Weights of a small image-text matching model.
Training: adamw at rate 0.00085, batches of 128.
Data: trained on simulated telescope pictures of galaxies, 6.7 epochs.
Rows from block 2 of the fusion encoder of a small image-text matching model, named by matrix and row number. Rows with one number belong to one neuron. Each number is 500 + 25 x the weight over its row's rms, rounded and kept within 0 to 999. All counts start at 0. Numbers have three digits each. After the name is the row's rms in percent of the matrix's.
After each neuron's rows are labels from the 100 texts, of 14976, where the neuron reaches its highest value: "tokens" is the input token at the peak. Only what is clearly more common there than usual is listed. The data: simulated telescope pictures of galaxies. In brackets: how many of the 100.
# fc1: MLP up (fusion_encoder.blocks.2.mlp.fc1.weight, 768x192), inputs 96-191
# fc2: MLP down (fusion_encoder.blocks.2.mlp.fc2.weight, 192x768, transposed), outputs 96-191

fc1.23 100:476551504512540517503497503471438464465495483541516481501493504511481499501526429486469498537491488480493502509483515516523473497486506511485488529503523491505513480537506518462485518509485537507509450498513504493500504523507466477523488515483508492523493492511520501532523500525505487509
fc2.23 092:516481461496491535516478560501524547517498508524461543508488479536480469509537525540505499487509481526465500532533555512496481493504465408497502487491514518490486537497483512470514480517476515507486478440487523525501478475492481463470504502513528533496478530474548497554560488502499506496
tokens: "merging" (100)

fc1.645 102:484525510508526548502515469503473472470510518567493500505500513493470481524524463494471456554505463461491469501478518502519502489515500496473472513480542497475511504533525517429448536501498537487491513485505520462476493509503481506510528502467509507499446496484525503554504520552518499481
fc2.645 099:511458479509503471519493552483510509476470501465441516471500510499549457482506506549547497443504521507460522474501524503501477495491502482482550482503472527509456546510504472529511484493494428467475498524504455537523508466489545497503491481538493505487567482519455501478519466463489493484
tokens: "many" (89); "spiral" (11)

fc1.10 084:519520479547526466520489491440509482462475522512503473470501511483502511496506469516481531500501535526509489516485506483533516519449526526484494464483493516524518505552530489517517505505505505522516512511511486480510562509490498519540497504470471429510493452551481518491483485515495507486
fc2.10 088:503469517524530483478514504529468485486517509538478494511463540492449504544474506515508470506488482514459499510525534497489472501479510464511499510461485506503458534533528488480486506523515500480492514501521421502490496518507490465523499495533538489509516516492526518529501508522543523463
tokens: "star" (100)

fc1.606 110:457497499493512480471564507547472524518518496524493500472509522466470488518487503471515474552488518486490425446532483478491520488532493487507471550456515518476501520504487551467487506482514496511520527499498474450454541545527561519500512502496510496512491516489523475531482532519521507516
fc2.606 166:497539533498536472525515508518504485537468503469502538456537483524507471465487448520530510514518545506522505485528479477532532513495469519463481512507535521459495511531515527537533507477477481475480511467460504488472527471469514539489475454505474501516486468539494462496483505503462519514
tokens: "lensed" (95)

fc1.605 116:490536519499521543500516476507461491497492508554513523499491527499472481506512468507467456532476470480501466501510514516517513489494476503471481504487524528491517497523509543432467545509497545479510494464500560467459477517504461489479515494464528500513438484495541480533503513544507517480
fc2.605 112:517457467514497474513516545490513542491475509473443495467502513466507464514499512533552498430503514503465520474506529486495472488491498491473538478487457506516475544513506476536519465477502444465487491509531454524512527486505542491488489483550481514473564490527481496469514477458481513496
tokens: "near" (69); "many" (27)

fc1.25 100:456524543480528527519538487516454488491505479554500494510471535479477481514489462492492486543498484477506461512501504513531509495507494511476484531490532521497525490539521562478484552496502517485510484490487520486468498501503476490508536488455522486549482483504496483541501512530533499496
fc2.25 106:505459461505497482507502545494503540496473494453433478467504474480515478497537505543540529436499526523471513485519523493494489540498498481488506490499464534521489553513512498540524479474492434485468490485529495526501527468500520510454502496532488498491543491537484484483534478455484505491
tokens: "disc" (100)

fc1.101 112:499557522513505535508504474520454474460492506541514506505492518484486488518517479498478463541468466484488451512503524521536466495513486505486481511498552519513497493527517520453472526493489518497500500475498520480460514516519470480514532492479513499518458498492533497529520523537513497478
fc2.101 086:531473478514497475513516544478486536506469500447459498476495512491546467503538505540535500446492525521461503510498540500512464480480484458475504496497470533503473564512519480537517475471487448482499481504541474512519495490487545478484495484559503506478537490517468475495566471464505497479
tokens: "many" (94)

fc1.17 108:481539508517526520510515500518459474499509493548523502499473507509466503512509484491480476550484463499502426516510501504521476500502477495465484520523541489496516490511510539441481534500476538476523461471521528464461487547520454504511526499454495474528461501490512489523492515567509504483
fc2.17 113:523463488504505515504488556491520536517499507477430516479512476504524455487534487567551539445503529514451530508507532483489495510492497454496509473519485526497484552517506500531517477483502435492461485481508514542506506445500495490473488490532498526485531495519487483497550477454479492503
tokens: "many" (90); "spiral" (10)

fc1.44 111:505532501486532543505509506486453461423488497551502500498471516496470491507530463489482463552486452472500465514487504508515471481507497504491484518487538517489524505532534507439468526514496553478519470498511503476468477509515473491510535501482529484534464474496510487547497519543525499485
fc2.44 092:521464474512493537522481571476524514479474513485436493483487477498503469511538524554539496441476480509464524535516554495513447485503495469475518477521463524520472538500506483504496466513492448469515485492546495520504506470498497448484492491524525528475538501512492494486538479464514512480
tokens: "star" (100)

fc1.650 123:504498500528557518514498482462471450472471528522525494478508495488486513511495465514515465543465492467498521521495493475535471490454509531469443469546494497496532490545560461497499492527481504457535516523530542482499493492490457530537469461497498497502509450505531491496533509547515529497
fc2.650 107:519514489519514514517490528480495451466472519536470509476493539509509478538490476516480439528474498459469509524500535489529454463477497480463522482485499521485479522527555464440493498509492493445525498509521467495507501477485478483526486493538492506507485480504500512550554537545531528468
tokens: "a" (82); "edge" (12)

fc1.103 087:518513501521532483491501480470469501483517516469499483494538522442499505507487481516492503497521534476520513507490511483472507513456545530510465482485463508541509498539531493540448502506520530489485544535514457470491561518527492528514444496506488490510513467522474506492459467496478515496
fc2.103 093:486494497506525480460510519526456490494541487523452468508463547456459481540512471522494491518498505527476471505521522483464499521491526459530493523468502534503457548524515508487477520511539499514490492497520459496484497506532526489497515521506503497524501521500541497573514535504517486460
tokens: "star" (100)

fc1.28 100:450538536486545486483536454495439478513476484505515471477528488492524517488518452501512513497483509510511499486506468496511494530509499503474462513531506503506516485555500540519491525502487503513459459504490513471480517491494474506502489449488506474499492498521506477477510493501496472538
fc2.28 069:470476506472520518478484528511506490504510457500501567517477469522505528488502506490499523501504455521526502480518495521499544522527484474512525513501510501458524516493456514465508530530491539515495464474474527525496457447484498492477544498439504548534499526465541507527502500489516485518
tokens: "merging" (100)

fc1.272 091:478536538488530507506514512518453481479508479549490496497488506495499454504499460483483495553491466485500469513484487505528496525506519512480493528494539515515518513542496517488489543484490494491490495487503524476468487509522482501523537481472496500529485495492508468533487520515519496491
fc2.272 099:505450462503490475501507540509516554508468497449441497477500498493505464494524517536557516447469519529464525502534533503490484528498495462488512498492466527514495559511495494534536491474498443483473486479525489521499513460501519493455514498532492490505547494518491494493547476468517501499
tokens: "star" (100)

fc1.245 113:534532476519490469535472500496518506514446495473487519477511458535540498462566502539489516476504501485495491528456520510527496506511468450464507515520536512478488530509498477491522468490459486533491494488472518523531522504468517494502525487503476504494494491510476471515547479500455465478
fc2.245 165:527499488537542487507515495493491497500472526502485485466526527472472475520489492519515465494492544523500492491517518469512484491464488504471486473468493529513471518538532494527508484480491475451477533503521455462465545524495517527517457468544475485486491490542504485489484521512495533486
tokens: "a" (36); "on" (10)

fc1.222 095:474504553495524490479501490515455500502504480491511443518511502489506502458535457481483538513515522550512454533492476500507538516501519510498474531502507524513517470534512554513517539488476523539489478519482485488500501524496483475503511501458507442533477485521475488480479491513523439518
fc2.222 088:484495504469481520494475506509493501504497481505449488511491463518501491499564515500502514485519473455476486497484509534506512513571494441505516485505511533490460520465459496463499507525486468531485481491487530519514472485491503474457552519475481531495488530448524488541518520465487476481
tokens: "merging" (100)

fc1.278 093:510538470541526513506496493474456502468474522520493501480520496480492462496543438544508471512477500477501490501482529506523482530475489491454467504490501518479479533534546506440487478487482531499508490504513530468486551497499487521520512494498493501498463471521508477537538530514476489475
fc2.278 091:483521570495513462506493452508506473489490502504505480501510554509515519494445485437457475527532520429549507509491474479510512414502506562489513504469508482495495467506482484534507513493498508486535537517494467467503507524492526523540484494521493518500513475503460524485423514529528534516
tokens: "merging" (51); "a" (40)

fc1.551 101:483538512505536515519487499478450464451505485491526525496497503511519515498503450518463479506483483506503495530486528507513492534451522519489474511530498502525541501564524498481467530547500546458496480493501549531496486511508455517519501497465534487529508489509526503518494481523495506484
fc2.551 082:502486450503488502519419557460507496445484491497499466499457479486490545492518503516492504462506475521493506541492538507504440557501518504491511455512431512534511504510507438460488487559496492503513474523522496545533483492502471460517540510514538470495526467510494520522524450488504516469
tokens: "star" (100)

fc1.84 108:461535524476539500486550484493430479463500506530512479498522512481510474523522425513501497505514504467517484455464486505499500508512516507487481501486496498485494504527510520478470519457498491533478471537511486454474528528515540511520501500495526499486494480503508494515505525490483487511
fc2.84 080:491490533472482452514505502514525529527453497452462569467523506535532474468539506520504494473518521502489510507534539496514530517502474502470512493471511524453487519461473515520550501473482458455508490449480517494471498477477523509457500481537502556478521516509483474502455488481497499518
tokens: "merging" (100)

fc1.88 112:502558472525549500516499496474459485460483480514515502504474489476503509494539459519488487518491460494496457508474509514520473520488504520468474527506502500505525487549530502477483518518476548512504451512509515499503510536495466497516530512487522487516463467512497474504499498522483484470
fc2.88 069:504488470495481504534490572492529484506464500523499541481505527540473451518504514546512457502495479461508515508510552513541476465502475426462498501497481511479489512486490487440507492519470503438512498491511497502498474456469518457495498476492544528505512516469519513533530501517529531500
tokens: "merging" (95)

fc1.582 114:503531513496516544506516461492452462453489508552497509497494521459467489526525480511505462531469449471463450516493508510536478524516503507499485498459524503517495503534516505465454517511495547479478477509496510453474504512517487492514523497486510499514458490491530492515499518545518497474
fc2.582 128:512461469513491476503510529497503528501480505463450510471502491499527463499539520553533486439500517524436491474510544498486470508496489455488517499498470556498446575497512491532524477490492439477464489489522466519499513503492535477480489484548494501490542509515492473501539485466495508482
tokens: "spiral" (78); "two" (13); "many" (9)

fc1.364 086:506529493519540493523535489500450515490466517500520519455528480493496502498503463502504480537486507506514464484511495483526491520462466519440455514520528516468514512525528552494502512467475521485487493482509525454458506546495475529520500447484500478509472488545510462501489498523479515493
fc2.364 113:514493501489507514520511552499537529543483504497466556491505471544501446484495511548559521482515502513487549487515506511514511484489457471487527486529516492445506521507464509507532475489473481484483481461464521526502481435474510483470494480493518545486528515491509487491525472476479490520
tokens: "a" (100)

fc1.404 093:443543550497513501503541486517471513489479497524500529495487531496469480504519475502474501531505490491476407452493488503524518496524483492458491561468529505479512505524500531455504506466480523525506481505476506476476544551518516513508514497469523491494460505500515474542487515522503487473
fc2.404 085:495490482470508490508502561498518494500486480462483540484501504514527462476492486542517504461518509521494535464483527519504497500513493497492554482472495504503474507526464484515519501498506481462466476511466456526503509427498521494490497481562495518490562483519459497463505474467506474538
tokens: "lensed" (53); "spiral" (33); "two" (10)

fc1.611 088:478536515523558504499513478512442477495477509511516514485508488505500496492507447501486491520511483504506463486497507516518483506506504518469471508532522514518518492546497508489519524486483529487494463501509525490467497550500454509518506457489513469503492492518497485518471523535482486493
fc2.611 078:512494488482499498520493554511515548531501498482468570496493498533474446498493518555500515496536497515497513517529545513514505477506463446492528494490529528463524517502490519472512479493481480495487474462452504512478490462489512477477498488512539524493498503500509465535558498476522496495
tokens: "merging" (100)

fc1.578 087:465520471494536508504505536494468434451484471554503474502454517497526473507484475503504478529491491515513531490502504525533464525470501538493479512513516499519534500535527495484468536514485523447491448504489461490472511496503439494507492475472502443547520454529498486506518488534513519525
fc2.578 068:488468530490534515497526483501497494553496488456449498502524514497506471472484460498502554483460534469505534492525435487499541458503517496507496495531476501501488512529466486548502516453511413552472543504499511517518499471496493548479502499489497524503529506492490539452482490473491500532
tokens: "disc" (90); "flattened" (10)

fc1.727 102:473514495516534535493495488516448453471496509552512497519482517483462501527500467482478465548460470481497460516514524516504465500500506505508468523498532519503512490539511508454472539525484537468517493497527529469457489507518449484523519501458503483536450491487518493522493517565513522480
fc2.727 113:522469457520500494511465546493516512496485509463442508471510502489530481489531496542552490438470534536453529530525533495472469538483512481491507467518480547532480552501515478521505477495510450462486490484538496527508497436516489506493491486536482480496516488517485497507544485481484503469
tokens: "near" (100)

fc1.15 122:482533509497524534504519483491448472479494513556511513507482513496483481510528464489487454555473463485500452512506502512529480502511497506488466521500538498490528495519512529445465525522487541487506478493483535471471487498524461493497509494465540509520468488489531475530508524546514528490
fc2.15 128:524471468516504501517494533463530536504478517470446523464522490494510455497532514551547508438516515502471526478501517480497466503491493467482512475511466514504462552500509481522511457488494443477482496489534493530504510488500528495480469488532508534461529498525495485477515468456469516488
tokens: "many" (95)

fc1.568 090:510509479513488505491462474476459477451540508493524462530487533489515532481519494526500497495487469501482523556486523526477473534482558530501499477524472482553522467530508485500437521525524512503500458519512506538531454497546459471510475515485537465499504483515506511483506457517500454490
fc2.568 117:530508505509472543513470534502525500489500523544469501519476489511484491511508518519489486511511461493483514535505544517508488494509487447505548494511493525488469486477497485419496474516486496510524493482480513516520468472490476444501533509503495541489509517470515516547544520487538495477
tokens: "near" (89)